From a checkpoint of a small segmentation model.
Model: encoder patch size [8, 8], decoder activation silu.
Training: soap at rate 0.0019, 5100 steps, batches of 128, held-out accuracy 98%.
Data: trained on rendered scenes of coloured solids on a plain floor, 97500 training examples.
Rows from block 4 of the encoder of a small segmentation model, named by matrix and row number. Rows with one number belong to one neuron. Each number is 128 + 24 x the weight over its row's rms, rounded and kept within 0 to 255. All counts start at 0. Numbers have three digits each.
After each neuron's rows are labels from the 100 images, of 14976, where the neuron reaches its largest size: "responds to" is what is common among them. Only what is clearly more common there than usual is listed. The data: rendered scenes of coloured solids on a plain floor.
# gate: MLP gate (encoder.blocks.4.mlp.gate.weight, 1152x384), inputs 154-230
# fc1: MLP up (encoder.blocks.4.mlp.fc1.weight, 1152x384), inputs 154-230
# fc2: MLP down (encoder.blocks.4.mlp.fc2.weight, 384x1152, transposed), outputs 154-230

gate.269:108122149166129116116084152135076158127124090186106120145121115145150092140169146137140150116177113127130108058126122090120068132134147150096151131096181133116060070113128096134105162130130087140140141107167166117147135114149143139
fc1.269:128156206149111135154160129142155110145143092131131104137137169174148085116084157085148157091137119123173131106140130102129098123154145115179137114126132079106146126093099097110140144142094125108128136115119119116135130140133165140
fc2.269:068096088150120150168138124098129127128160146109116069104089144111132095096118084152152121128108120123164095157140138121159116146148157086096120081124120174133105132138165121113144134133110127161091155078130130123130125149126144100
responds to: sphere; dome; egg

gate.324:096143126111142100127118134219143129138146140129120129087172176107144113142154110138150147084083120111111094140110193136127148138160165143094110163090143111112113154076108153121141132071108118114077124134145120133117158163136105111
fc1.324:145150110152126111112150129094162118167110102164091166166127111144131107129146092113082118134140093152129150122143062089107101108097110102136145157098149156181131118140108132142139132129091120108147135124138143142138128111134145121
fc2.324:112127124179085136133155158133092148110132116122183142127116163154131102091129076161138114149095134110107120129088115157135114124114130119095120122149105138112162099102136141139165121155164085066117146131109134137100115128121136161
responds to: chain link

gate.332:141135125148130104111195067127169129136120126089160146110153130099155148120128110116115145132110117147153131138098123147133120086132104107113120128132133098117132122152112169151152111086166094114107114150104110091105149128132111132
fc1.332:135114110124142143144106160088089138094171161120107120121107133123147128109111129131167134152149105119147142135118139125077146130131143150154137111133121158128121126075141110141152131167135121141124129128161101177160134120120124119
fc2.332:135126127087157103131141148149066130087123074114132147126116151163123095164142103067131158163125099160128116161109123139142096140170060145183131053095122097159139131105106131111112119152116159123120134146165111151080147121110135136
responds to: light from behind the scene; cube frame

gate.333:126117110121122124137120076114184112157156165133152130133123142148119154088146114116120100158083122100111153095127107150140139085133110105117146083132134139144113138164126134139122166138142100111130152158133142104189119142128152154
fc1.333:173150165105125141140085167093150121086143163121130126129100131138131150133142113153085167139106127116129106170129172131141136127077115121124114140115096098125118179121127139156097140149120143117094093122128148119091090147086099062
fc2.333:140161117159103149127119109061144112166140133142136136149123101133137150128154150105132121142130123108136107123132133146153114146121120120086105127098115121156110130105071129109090134159161141111124168133141129116148152129164128160
responds to: chain link; cube frame

gate.221:103114105117119115160157135091143179107097151116142123158138089129148121133130151157081135132118153101120143123178103044171117083134116128118145139101161159168148117144141115126209099113131117116146106077089162106140140123141120148
fc1.221:145113125136103125161156143095150117153104138121120114149106140120137147160111141157123160148160118182112156139129127125165125150128095082119118125081143154132120100129139154084140097122089124127142099137080193131101165118129134077
fc2.221:110134141106065098191145103129119133130172120140101101124150148101099140110132147096139162137149162125108111104137156122063086145173126079140147096131063142137114192185134185157106138168122105147138148132108127106120107144150115112
responds to: sphere; dome

gate.7:122148121136120150157106141121166114125112143127124095121151133123091111101102125122129092110125152115110084078126132136129094096152133130165114102120098154136146200167119088132098153102145083159134160147111152130093098113160133174
fc1.7:138112133108145115175084155134121128087150132088118135112102108139134114121115100149153134106124120127121107111141135084152129148120147172097154144156105156199141101164131149167130110161148073130083134113123131145146129122109106100
fc2.7:106139111189132147131126138090154102111123157128131104143160124126134138088158117150149068136195127153171116146112117127119147136148101112142123093128130125137169125099134122134146151108128126102115129152102166170099123088174094168
responds to: chain link; cube frame; its colour: blue

gate.68:125159112146132159119105077147091147121116112151127157136106119117134116074086138160120115109169150160122099091166117122103112148135167143139137144145123153146129132131119103153132149138100158170136121100135171114122092154084135161
fc1.68:077102137116133135135144109118140145113160139134143148188156128090130138205140150117126151157086119078149163159119123135169145115149128143118135118090137093155116118095123152089144096122114130134123083129094184126065120115132132108
fc2.68:155148126128134125172151141073090137156121136108123138134129139127135110171124073062117131141130134108152133121129155161143106135154125167137143105136099135133169134145181131114129116167162082116101138099129121124086102117130155153
responds to: light from behind the scene

gate.134:147113108122156125145087136112096116159120138100101104089117152127112135151173133125146145141141145115110097131104120116123152135138118114165149144132110125084153142120107157139091128118114151197162135164065126152144136105136118077
fc1.134:210141126129115103121113133156122158196145164141121142099110150172119074080172112130131116127117150136114095138182136154144126157092196149131126116127114151168097135120122122123111147137134109142147153113084142147085104094112134125
fc2.134:152124138136150127157167133140181126164133096145112111132100109141152108160153123080138149111132124114084106124116110144131117117145175090145128132144119119118129117150098115108135106125121130098140096109145143133103068147087093142
responds to: white object; its colour: white

gate.634:193183097131137141079124142107167124168150126146125135124092174132149143123084136119126126161085128117137139138069171075109149115149159157131114107111089145100130174101108117072115142121123134125086139138125099119119082151125170104
fc1.634:115080120093153075160102096082109119095115121140144118146129161177178120144141133106119121126132123156137084143102102200165072119081101123069129134097143115155119126136111149141122092120131108078159124146109127169121153129163126101
fc2.634:115107120118120133137096151133167095155132111108144133123152124130125108091108113131170104131150114143123132142116149113135140131122102123144155153102124141141169115112155156081126126121139121144102088072147122112181127139120103127
responds to: disc

gate.20:121129115134114115124102084096111118128150126111110082104185146091176089148105112132152118146132180161091136133131136175135129153151163124124142110137125128166090127155156131094111107073127134114119176137127089112162185107113143120
fc1.20:131145143083102131115126133125157103100161146147111121124127147128182115139120103120148143168153146119130161144090143114118118120135162136138104121131138111172129116144165099116154099128112129107127152121105097134153168136124093138
fc2.20:106131083141145119138136211123091149107076134147137111106084116129122129165176110107159143152107136135112109166110157099101138126142119128143148111129097128105143133132141094077121114157194141115138149131132148100132119118145161122
responds to: disc; largest object: disc

gate.196:116137099105115119122131144141112116142160142153130099121103149110154114098190101121145115148108158116135128133119171100124110125152084161096128146118114125133110153143090118142137109153140121147140117113090141133133097124185169135
fc1.196:129098067147123098134140106185134077146132130137145127112170111146105099154129123120131111125097124105131155183133135132161127141120123119126172114165150117119130107177156140117139133120135095120109096123154105120136150097110148116
fc2.196:113151121151122130144115154115112131159127152120098146106128108099167115138122151159106105113113130091134085136105138112113091133131147166099128141111146146089148117132119122126146142108176138132130160181127127125116117123128088114
responds to: tube

gate.747:144132117111170141109105112151097134106111110163127135133159111116156150151136147141200109151146159128118168088131116104100136104112161086141132123108167126098158120124178131110128146192130127103146149108132121112148118159127125137
fc1.747:124116110176121162138145086118129120140133124175161137134117115123119134121137068117162098133092082095142101190156134116108166108147112113108098110093128136147141161120061133154127149135170110165111087107131138127058116138145139103
fc2.747:138150096135101122146126118116151165150140120154139132110156147155111114093131135155125110143120145101124102153127082117158149161127182162123128118112136118114106136116121144126108139133121146158090117132133115084125136166138124100
responds to: light from the right

gate.10:132124120160136152117134159106143165163131141125139079149136094144122138113147114092125156143154117117140113145117131111108143121114120137125153108165145096123113151135123136161128116132065128125117126103083147130113130093125130123
fc1.10:088123142137151127106090081120168080138145155175126086092084115126156122130109141098157102156115126138128123094148135129146139128145146090151126099133118153105150124167178134118123140114115163158123181141144129098144113066139178151
fc2.10:129185169130084122092119162157110134147171145159134106090093117145139154111136118110155126125083094092136131075122149149120097129109141129091088119136145119100112094133135132117154127126126154091147132102131143110130106113129110109
responds to: light from behind the scene

gate.729:145129143156119098148104113133185108104140143149119126155077127119158159169121166101146136128114139153175089122127142108082176160110134143137075105086130119164107142170109160078165149134126100141128183149093119117136170140172105141
fc1.729:114167150119126124149115161159173123058124135130114103107108137102178149109134118110116149119134119118161085092156160088093143156171132111127111134110126096121080132103121158145147102125155117117162158120128061097132124138117131164
fc2.729:129100127092150163125120105156117140078136068108111146159174110142102131129117096176184127151113112109169126082099108159175151138162156137141143168119122119138134134157158117139122136151118095117109135140152084122175110121150127167
responds to: sphere; dome; egg

gate.145:127098146162112103109123115168114146117122102100168164147124097077097102131131173131141175105129116106150155145130085104144129107158100106105147126132144125143137129123135131129121115122154141073160118124147110123109111170148118129
fc1.145:153134160147112127129117129140134116112125097089167150160156090085110153121141147142136165096146105167136165170141082095132114111174121071128146079112105109104108067132147121158168139145125103136122107074133148142135088088158142099
fc2.145:138120105134089137111146138116155106145158129089090146122159072131161139103094121167151093115091145124065126143116126149174150133158162118128149151122146114108138090173151146164138128137142042118146108130127156075144135140106124119
responds to: cube frame; chain link

gate.43:119121161110122151175081102181126105129142131117144176119124090085099163134148147135136173130140133135113135141131131159068139089144156121130106141136126130130097132163121157169106110099111101092105077123145126138126144086123134124
fc1.43:114137151081138136104133130144170120130136150083141156122153117127153097135132118154113112136152115167102083154100123118095146160107185095106125092160138159107095106143162169145126153118148097095157108090142117100162128154133115113
fc2.43:143156145113168152112161107174139142150123118148150107138160104125163149145132155113136157098126156116134156146155104138083113108118113137174141129111106100118118147126156116137104131124116136135109121101117115110140132143125088100
responds to: light from the right; count: five

gate.645:151101163161106134169121132100135145163153134093122111116116103120097180112098121148140154117105171120102095124120117129133113136133125093108139154162141140103145156117113123140109075113145095106136128151132138156121113141123160173
fc1.645:151146119129111121125099135118109088140111159158118131102133156155102094161174153131147123106164117125122120125147130127143119134107129147141084133133128115117136158166152148138109168142148162156143174155139122102132182150119095108
fc2.645:098133151157116124088112148137098129137166123107145101106065118092134181095135162146150178106139157115135142131139168160129130156124133135128148128090188110121137123135109136158143143141141163103154156150120118135153102121098095121
responds to: disc

gate.349:142123160106148139078114155103131120105134129145118099098132119132089142159132152092088134066138136143117129142133145162153074081155139103106134166102110132130123132128148136136110111116105106120122150115167082091126105164111137143
fc1.349:117153158115153101115141137112143121132181143137099072114122115117106120137126092112112164084162117169139140110122114131162138091106137080121081164117122117123125121082126184124138133146144146112138138105112102106119103136130128147
fc2.349:090105131129131143104160138159124124159095111127106131139130120098153133157143078094139132105127147125112121144100087117163090156149150144111122136150064115106106177121119111124148132153146136089171123117104186152110103152134122103
responds to: disc

gate.572:139139132221124176160145125153127111136132107122175120138118121085126167099131142160146126171096127111145154124122131107107102105146090129144108119126110088107107159134146089151139138127140129179144117133110110119128102126165136148
fc1.572:180128119156104100148100143121112147115144121116108162098081145116126119110118132148158147174144182137140177126087126101157094125105105145094162157136138095125129106147122095100130120050184148176134089164128095166122140112144119108
fc2.572:069120142145103117140091152163133140130112099131134110131152100146128144149125151141133138128121075087152146128142156140084090156152154121098105160107120102113125163184111128122093123152131150084126156131129054135112126120164149139
responds to: disc; sphere

gate.428:088141124104121172085103159134156122160108090123131129137154154098097140114111146111143148191173128134151114120138157119132094154150103150123128130088088157166098163114118079106160134151138106126126138139121130122153160122152155141
fc1.428:108136149121145143108099160125171067145111094117129108128183181092080105109077155121159123151167143112123125129164160096146095120137127148123129126108103151150099139142142103115153112155151133134099157116107145153147119143152095136
fc2.428:156127152111110132105138158180162083097106098127119100179163163120118123140102098168142130116110079155101163155132105157100086152133149109110136171118127144147121132112137132130165118131150090146152148146114124118111114133160168114
responds to: chain link

gate.175:135136117117135139103115146115112162137131088146121106161115167140126177153161114130151104134115106118119113114115123121118166079135127114089073157092140162118140144109135116168136111140107112081113087131083114152149162119120157122
fc1.175:181105150123167124111132111132158074141158130146119103141114159164119138139104118117100090109117140132152138149133145094158089110173099126143142082140134115131157129151162118123141160111203075143121084153147147191123168150143130128
fc2.175:152138161167135120154152148130157100146117109135140128137170146135163114127167106093131151083152147130130144148056169140119120146095128152126123150150150116146139125148136117094127139148109169105158126105114134116130123124148119158
responds to: white object; light from behind the scene; disc

gate.726:092097102144075137131129121130093161093111156180127114128117150155142129134158111098146109150165076092108107164135128158108114140141115113139103136142136120127117149097132115129095117140118133102156122119079124092129111145110111123
fc1.726:127156143152125129171090139144180129135090112123145134153118129087117139126127123124111108164062156154147133153111119144150137120103120113109128107099128153155133137129126169128121089113148140141121130170181104151142068117147159104
fc2.726:083111159159095122129095139130133117144130109098146130128140137141112109094112135098125114096113124111174106100091147133143098128129153167140112125131119117116116181137144136142160108121120106122083144122146115099132125115115138130
responds to: light from the right; count: five

gate.637:142133165139137128169134100157155141146105085120105114122103100139142136116123121150174156155127136140107151128122080147148136109107135123131148151124095168109139115116151124161058118100140158180110128144104152115130136096117121155
fc1.637:100160104087143159134134134146115120106183122091161109133150145171133120131138122133117115085080155121132117136096142165130129136122146113123093138126147077114148175133135114115111112136113105107148173125133086104130131144144138104
fc2.637:106153117125141142144112198107134129146121162142154133156108129151111119142155095142137093113093108132107122122133134127043126139159129121143103093118126142123081164125145150151137128172096137107147146155122127140122090152123107162
responds to: cube frame

gate.460:103164123112161152147112149104168111114117119130139202152156146145135141161137125119144096130119093115081103104150106157113150155161160108122138121127134136117145142117116126164172142156107114131195144115116101120122095136090153134
fc1.460:131087151143079096138146105122112135123108089133154080095113147144114113122163145119128171099151154129137143116074143171155068118102145149103132132129088144138129104107106144124116119110159132098104104158122151177146162098159049093
fc2.460:107149132148155145088079155102130138123099133138148133167091130099134139140114151117124126106128141087087138152118164137087160174082113137182099101154128135111174111119149096121148152124113105127119161106142145159135151159090136116
responds to: sphere; dome; bowl

gate.289:082119162135134195116119102138146131164120117141172148106101134121135103143121123129113140140136097150125155157126130112113156161165172141153084094127125139127149114138092099148158118090144096195150132098122160126133089138115121102
fc1.289:086110099158114148147125125080162123115160132142133094141132125126185117134124122100098114094135119117120151113114158093104128120099167129134085148150149164137182161177162155128107111126108078134140141097159135112107144079121082136
fc2.289:085123154126155094087128145131115118090126084127154114127090171145126124135131118124112117124153119131089109142110116110147131130130134159109098067083145105144138127102146126116193127154168147137111113133119102149122122101139141094
responds to: light from the right

gate.713:111127113121130078151122129155146082140120114111139120111107123141099139124165090128167115125132129142156104141125164114112132165137098087155085137161136155116139126150139166102132177116195073159104119108099134104117095136117145141
fc1.713:099144144107125079136151123147176102131122115099122118102108103175105116139164111132138117108104156132126115145118135122112127166144109092168078123181137178117128133123141155118119173102167098172114119125114120112120092146119145133
fc2.713:143132133133141172104155124150082127110134168140116081112100138141144134055143144147133117126102103094129137148098118099087161116136114178135172159072172142152104090127166101156166156164124107147115117110125114141121147131166114111
responds to: light from the left; black object; brown object; count: five

gate.436:111163098138136096133151125088158163123126116116147110077146128091133129108129149127111108123132129102105172082152153153167116122127102149129141118124109122119114171143179148125137123115164142105121164146146120131123130128128120169
fc1.436:135146098114171099131136142103106099085147141118166142073140094152142150144105170191139177152110123131118170098141123147095144098112127117140112102146139138138165155152123162170118108111172110102104144118151088090104126154139111109
fc2.436:147073134120117164115133155135115103147164069099157146103099069131118160112119101123146153148159142077110114132105110088107149107142190115118107148117127126172126121148173116162152088135131101164157085087133142114103137150123080146
responds to: cube frame

gate.447:108147087112155108116127121126126135129149125100134162139145112138090132116129126144106102144109169161137109089157110112174130131146116097090085119135086118095154143140124122150153120088136156115147122089112107122167152113091126133
fc1.447:125124088127121147099105061164125080110143119141115149135116116152114125125163124134132160124139121128164140140141143163144110141176130121109132134118138149133088145146091115130121151145109192120160081105149106097137093168113120100
fc2.447:103136117112139123150143149142106164148122145126112137128100122124116152149145163098141133132103148140127097133141127140121115117160106120123116134147096104112140163164148155108161117133154151159163121146145138133133107166077086129
responds to: cube frame; chain link

gate.765:100120159128142124147128123140124174095152138109108131152128111149134105150122113118149076136076133138102156098110119096118116144122113139115147133137091147163120150171133083084088138111152110104124126132120108097154135156125106104
fc1.765:137111150092120111145145122095183125122138084181113131137133156112117139113122122114136145149113140126138091131089151117169198137104154120116139145121166161122135128089126116124147074113094168120100112115124188106131128125163133130
fc2.765:144123142170120125170084102106108100121142086148098150122136162104130115073129133093146108124126124099109123127121077130120184108115142148089129133168136121095129145166146128154168167100094088099152151150122095139138132137151141101
responds to: chain link; cube frame

gate.219:116139133113123093129097171142116130152086080100148076128106119111175116116164106132115133113131162131138124133123073089160106119137136141156107161081149108168153179117119135083138087102138135173116154124111125115111108127130113158
fc1.219:099196120098115146153112154143123174126108106117147134144115085089134135063086145145073111161098107134130113114154087145148150164135084130109163117091135127134120179150126103121073122126112140121102148078163108136147133120144141100
fc2.219:148130113121126133131124133114143152103088149082140131128107134115126130110147108116124097094128159142152141124172114137124112143089116151134129153147118123053180158092139127118129140135129177130059108103084135130079165118122148160
responds to: white object; count: five

gate.160:135143128181095163102153107157139090157130136104149122137124102102111127107136082153129102194097145163117131167157148080150160117147088152177096135117075129128074131081094123129143155088127144154143130205132120113145094119118107112
fc1.160:115109151101126158124122148107138145128148150102099154148116129114123142169146149142158132117138148099169141107129110140116118125169124107147159145108131110146147143186152126142141120160118074141102125135093097121121147130150120117
fc2.160:140167126081116124151124155102144103093154177131113114110119098152103079103118130124134130145142131132091130146135132130105122115137081168150150135126090164151157126124112111128128159097109085141116123102118097106150153119140109121
responds to: light from the right; white object; grey object; its colour: white

gate.479:107124129119111097134135138137133134110085105130133166146094119146136098094106095156093118145179106120136109114109134143168157174132103149140149132141134124140086120154132096123146155111147111135144090101149162120151104136071089138
fc1.479:115114121131093108137147130128104089113144126176137135141167099071115117127136161137172122067103116123119114167133128157130146137107134099076126129135124167111166131116137134087183120168140086149154127101118100136096129135147117147
fc2.479:097103126128127151125169115138127104139123087140159136121122137135129122118190128109138125163113131110142110120123113151110136119131140097106101177134098149141101070083114098150128096159150141159096112095126138131132120130133164147
responds to: sphere; dome

gate.200:139124083088132121134172127147109148123125156152110134130164118118173103141148163144144134122120133129116147124141149097139097118132084120099115117084103149115119113131150123112144128109155115131133118169085114157089133146119172139
fc1.200:117148136130106075151083111154120116149165123120119169102138148161098155132135079094128122123126137125120144156123137162141180111140134143130150120111154113121147110102139113126125162076096126110104158132165114125150170119131107144
fc2.200:093135123161130141113119160114139100107154135072149131105147132180119132143118120098125104092139153112129142158127171119129165134123135149138136146096168166084134066091109098123141119143138169098146138122114128164150146114086118104
responds to: sphere; dome

gate.456:131106124114109114154143103141133194143116128063080129112131145143092112134146140155167121117099163102119162104148144084112139125091181106167141100123190125091126144133127129094114159125153124150150136152105131113116151146125152088
fc1.456:114133154151151135122117145105119097147110150173149121151137134078127155140087114104121135101122128146158110137115109160143120123184089129111126168133073118164127128114168163140150130150123162108128119067155137157142097075157105139
fc2.456:136137128159111111151145171112081118136159113118123118117155089105081124116143139119144148102097169147144104151166128140167140154121118126100139150161119117136122144169184146121078117123133127157093093123120146145160092101131169119
responds to: light from the right

gate.120:102128156101089128117136118110128187141132156095137115071107129165193152112183120108145128141115150139164119117129135136137112122116148144116121104179092129068066133120167131094159118121105125104130114145140164143161138100134123130
fc1.120:189098143173159128088094117103149097106112132149145144146143144141075107075116132145089104127137147124126135129134095127138125149115123073127118113074150117135118119151124131175115109117174125128146121115157070077117087142141134120
fc2.120:095103168072134086144108130179155169140106081079156097103136151121147161109129116105144154153112123115123132112093128129159141122135101124109076100162148127098127100086146135083146110124147103091152166107131139118145155128119098158
responds to: teal object; light from the left; grey object

gate.236:110122153077160158101120145109204136123161134143142130197125118148156092116125127144137110133096058144108122129155141070116155111135183109128127161146169161132145129115132080156121130134130161108113161079151139095133122137099129162
fc1.236:139137138143113149109131146139124138117149101154115130105097127110113133156130122110160152123083142107145146138144149176107118132098100116113153115080146124113150132089138126101150117164083086126169140106118110121140141091138083061
fc2.236:141148123145158107119138118104086123106135140086127162092095123118172106159125143133104183165117094071127082159103151111158115090147122120125096109140078133145120145114133127111150148114136129118091175168174133159110148173143124119
responds to: tube

gate.1:149124099119161125099138139125152103083158117166122168059113124146152119104131119128126086151135125134102113146135161139094123099115125121096180135118132117090138104151139121178098108152136123104098143165132135138157110132135130145
fc1.1:092093174137090108146172113138126124144139158114125144110158118129111163131123155133130131092152166116175111110121123131149104151141104130117137100080136177167125152082127131084170114107177074108114091105105161105125147120099131108
fc2.1:129141132109131141109159159143181121117121100138106128081089142130116117103078122139104137160102156096168147134121122134099133091128134143185157131107138150181073119119148162189134110125158154116104166160110097157171133151150105137
responds to: sphere

gate.578:116145148152107138110121117138117122131187144126130161131106082116165146149130145112090087095129122139117134140139165104153160138111116124156150164133144187113101049186129111116126150134099100153184161106136150114140111123139103128
fc1.578:151155136146132116096144127092140144087147116117106173135088133114165150119119095106140125135122127183099136150131137096117090129112108103125197113087165141143130116111080094151112119155143116164137134122141142135123153170123121145
fc2.578:097147110093134153099113131156143125127147107098119117124154147134125125107135146103155144150112134150116105108136121127106146124114163139132084149154132114158138132124150173108172135084090123109127139073096091126171122151122094106
responds to: cube frame

gate.495:136135154113090117136110155126109138155142122133170103106134102091147152124145133114100125144164112126142081086141164145081122124107133135138108101143089151151106132142105144138155093105103151121097093094124084093115136131150148129
fc1.495:106133162132133120146126112121141138123116147118151109132156153188121123133115117141158120155120136153157111075143119108136138112136147141139162117101104137120126105096194162092070137129131098131093146140130110155099083151069117147
fc2.495:091115128106136149148084096135095163128128166153105112103143091123142145122118062117136083098123150127095156099092093138112120133118150145139179151086102097143112103117160142136127162156108072153132156130138125131147116147126135146
responds to: light from the left; black object

gate.28:123109126096132153158131111130116144129100133137110127127122120143122100141161113115153147146095113108141180082090114110151083091144083116113125145162113119108116146107113137166114104123124085116128121157145119113140133127141147084
fc1.28:101124115151178151122132126119122182147130159100127120129113116154088098120132135115132146088102149080145138097105115103084153190161116127090126152154093087126124113109095111114168092131141130162125147162099110122138117125152113149
fc2.28:071135137137128138156095105159137150125144120077135119090133128111105140139097165151085102152047126151135130110097106115124145112117170093121137183120149141129093136101118112124138160142126139178145059115155110101117117114120117102
responds to: teal object

gate.684:137126135140156140104130128140133145114174137150104179131156094127123099131102114150181105126115128102180137088114144092147118107132144104138127151152127153135110119137083097121086112145134101120127137121135167109080137107145113144
fc1.684:101155162109143104111094138149097120182156172144140106118114148149099091076081137126136097101169115158148111120127121071105122136103083099091115132088094165112089142111131100131137125134131110100141138098140106093128134112135124101
fc2.684:107141160143122143095093101144095156115090135154119116126121179104149143123170137164092137083128131152101156118099109086111169144123153161127101183105111135123098124081088133134114113104128142142166146128111124133127113131143106113
responds to: light from behind the scene; egg

gate.93:113131140137131136146104164141171134119136133107162080123148081128088123088069122143119138132129134131124089133100155159123131176116125157141108119108123139161141148149105123139102113098109145102087154130118142094153108124132102137
fc1.93:128110157144160117174112146132154109126152117101119098118126101127142119105081135122150135143085127151110084113101170176131084121131129146134159119118116156164153123151140163167150115140123131170111124147134107147145096159101123150
fc2.93:150157108050138134134116172089146092133147119105162094080111137127142114141124127200116136107171164098119157128101127143142131135106151109159129161116136154140172104102142116167121082130122168157096118123102147120097125106131104120
responds to: chain link

gate.162:110146127118126135154154151080147123139122140131088127141114138146145144147120099111113126118125155127118125145120134123122129125106139158115132169185098160164149156113100111179143124154152135140086120151129165101119172167154119141
fc1.162:164106127108124121100084122145094142115150106106178129092153108129116137119131113127099128118141134119139113130133087113140146141148129118139091108099147093112128111122159141076112128120089105093149103120096064164138094124106131073
fc2.162:125138125134121135143124149164143143131092120121137161140076128126135128129124141105121152110125126159152117108169131135128087106132131135118095108150189105097086121126129128106119156142126134134142104134146123166126084136102109097
responds to: cube frame; largest object: cube frame

gate.251:139149112132094120144099131137123121124159148133099094100112178146109110155140115124103109140095087108104138055154115116146134146140095149159132151136103101158083097117142131096124101097102099130130139110119133089122108105121147110
fc1.251:115142104127145145144140138117111152197146134109118124147114156120138132145140077121147096151126078109125157115122101145139126173141073121128109147159105145109131097108129132092153142104078144128163108097118108116121106097116122079
fc2.251:130155153125136135139113125095134121127121160105142111170103119141140132121044074162125096146105140141118126148137108099146114134128179096131146115133083114146148161132125133137085111143139113105078119123123127119115092143164124094
responds to: teal object

gate.210:122121093104136099169130119121094098114138104124122133106115108127128148124138110091150147106111107105095125156106144134130126110156135170140087099135169126088137140111177148066104124118145082135124132136124103095151132160128098145
fc1.210:139148134097100097146088130133117116131099078110128107101112169128142168130108131122166129136113116096139139153165179105137102147086141130125068097108120139166108173133156137126190098145127121175171128168098094151131121124155154090
fc2.210:070098120146117152137120124220125153154117163120120153138114124128111096116146103096127115118096139151138152144080173119100148101109131132170162092124084161111149145101115142132120103145128111133143134152141167122116126110157136122
responds to: light from the right

gate.366:129137106150126127106095115119107138090115134135112108132129085173088126174113175122122132091117123159103155144109148116142134093146144149102100115136141137117163104102120141151130087143100112133146141114109150115135142117129150152
fc1.366:126113135126136152177117133136125138129143122091105152131116130121136112145129092110127117115126175148114183086148134093141149110144083145093089156152087114134102154109122109168153125128162112151122115191102117142168125139136124152
fc2.366:129115109116156104143089156141128122127099171098136165070128149090120134113100150129155103124116085111179151126084165154101143148132102167111132102121151137118150126171133144125123154094159101140107142124080130115129132161121154119
responds to: light from behind the scene; blue object; purple object

gate.151:127126101101150160114120149140101106113141114118108120133122114103156084140186122182102112090102130097147085157158106105158140135154151099100120154136117169120136154144139110120128114138125150078116089114159116119120157094118156133
fc1.151:094146154069128131147110144076109110114150120147084115089115145149105098135110116138099092120091098138108140104142143102118123130111140124101144185148147150136132118137186147133096121113102116148102150114159136091091096131114086108
fc2.151:115095094127129102136091128113160098199131146132134142180094126121138172116152145138083106143108073112102163087118123113108124155109110133124148137147161142105152118115185133170127116131127083174140118150127104112117147097121125128
responds to: light from the left

gate.402:121136121087119122165090155126157113105115113117145110159149107161143158109118122162133119160084082117116105140088140155114128105157112150095100107086114097183100142158128167121105098161124135184066117160110106144117124124190113103
fc1.402:139126128144138123096144104119081160152122170160077193111117142099128114126144128118116167125180167156141165105150133098128139148085137115130157140168160138106130077105112096145128151069135099102176154122149137101145143111113132131
fc2.402:115121166178108094133152091118104143074143131176116142146127135168100155123132121082136142157149154151106146143111141145125115136142100154117116117133140109152189096138099112114150138128134098080119122121146167106123122182132151120
responds to: chain link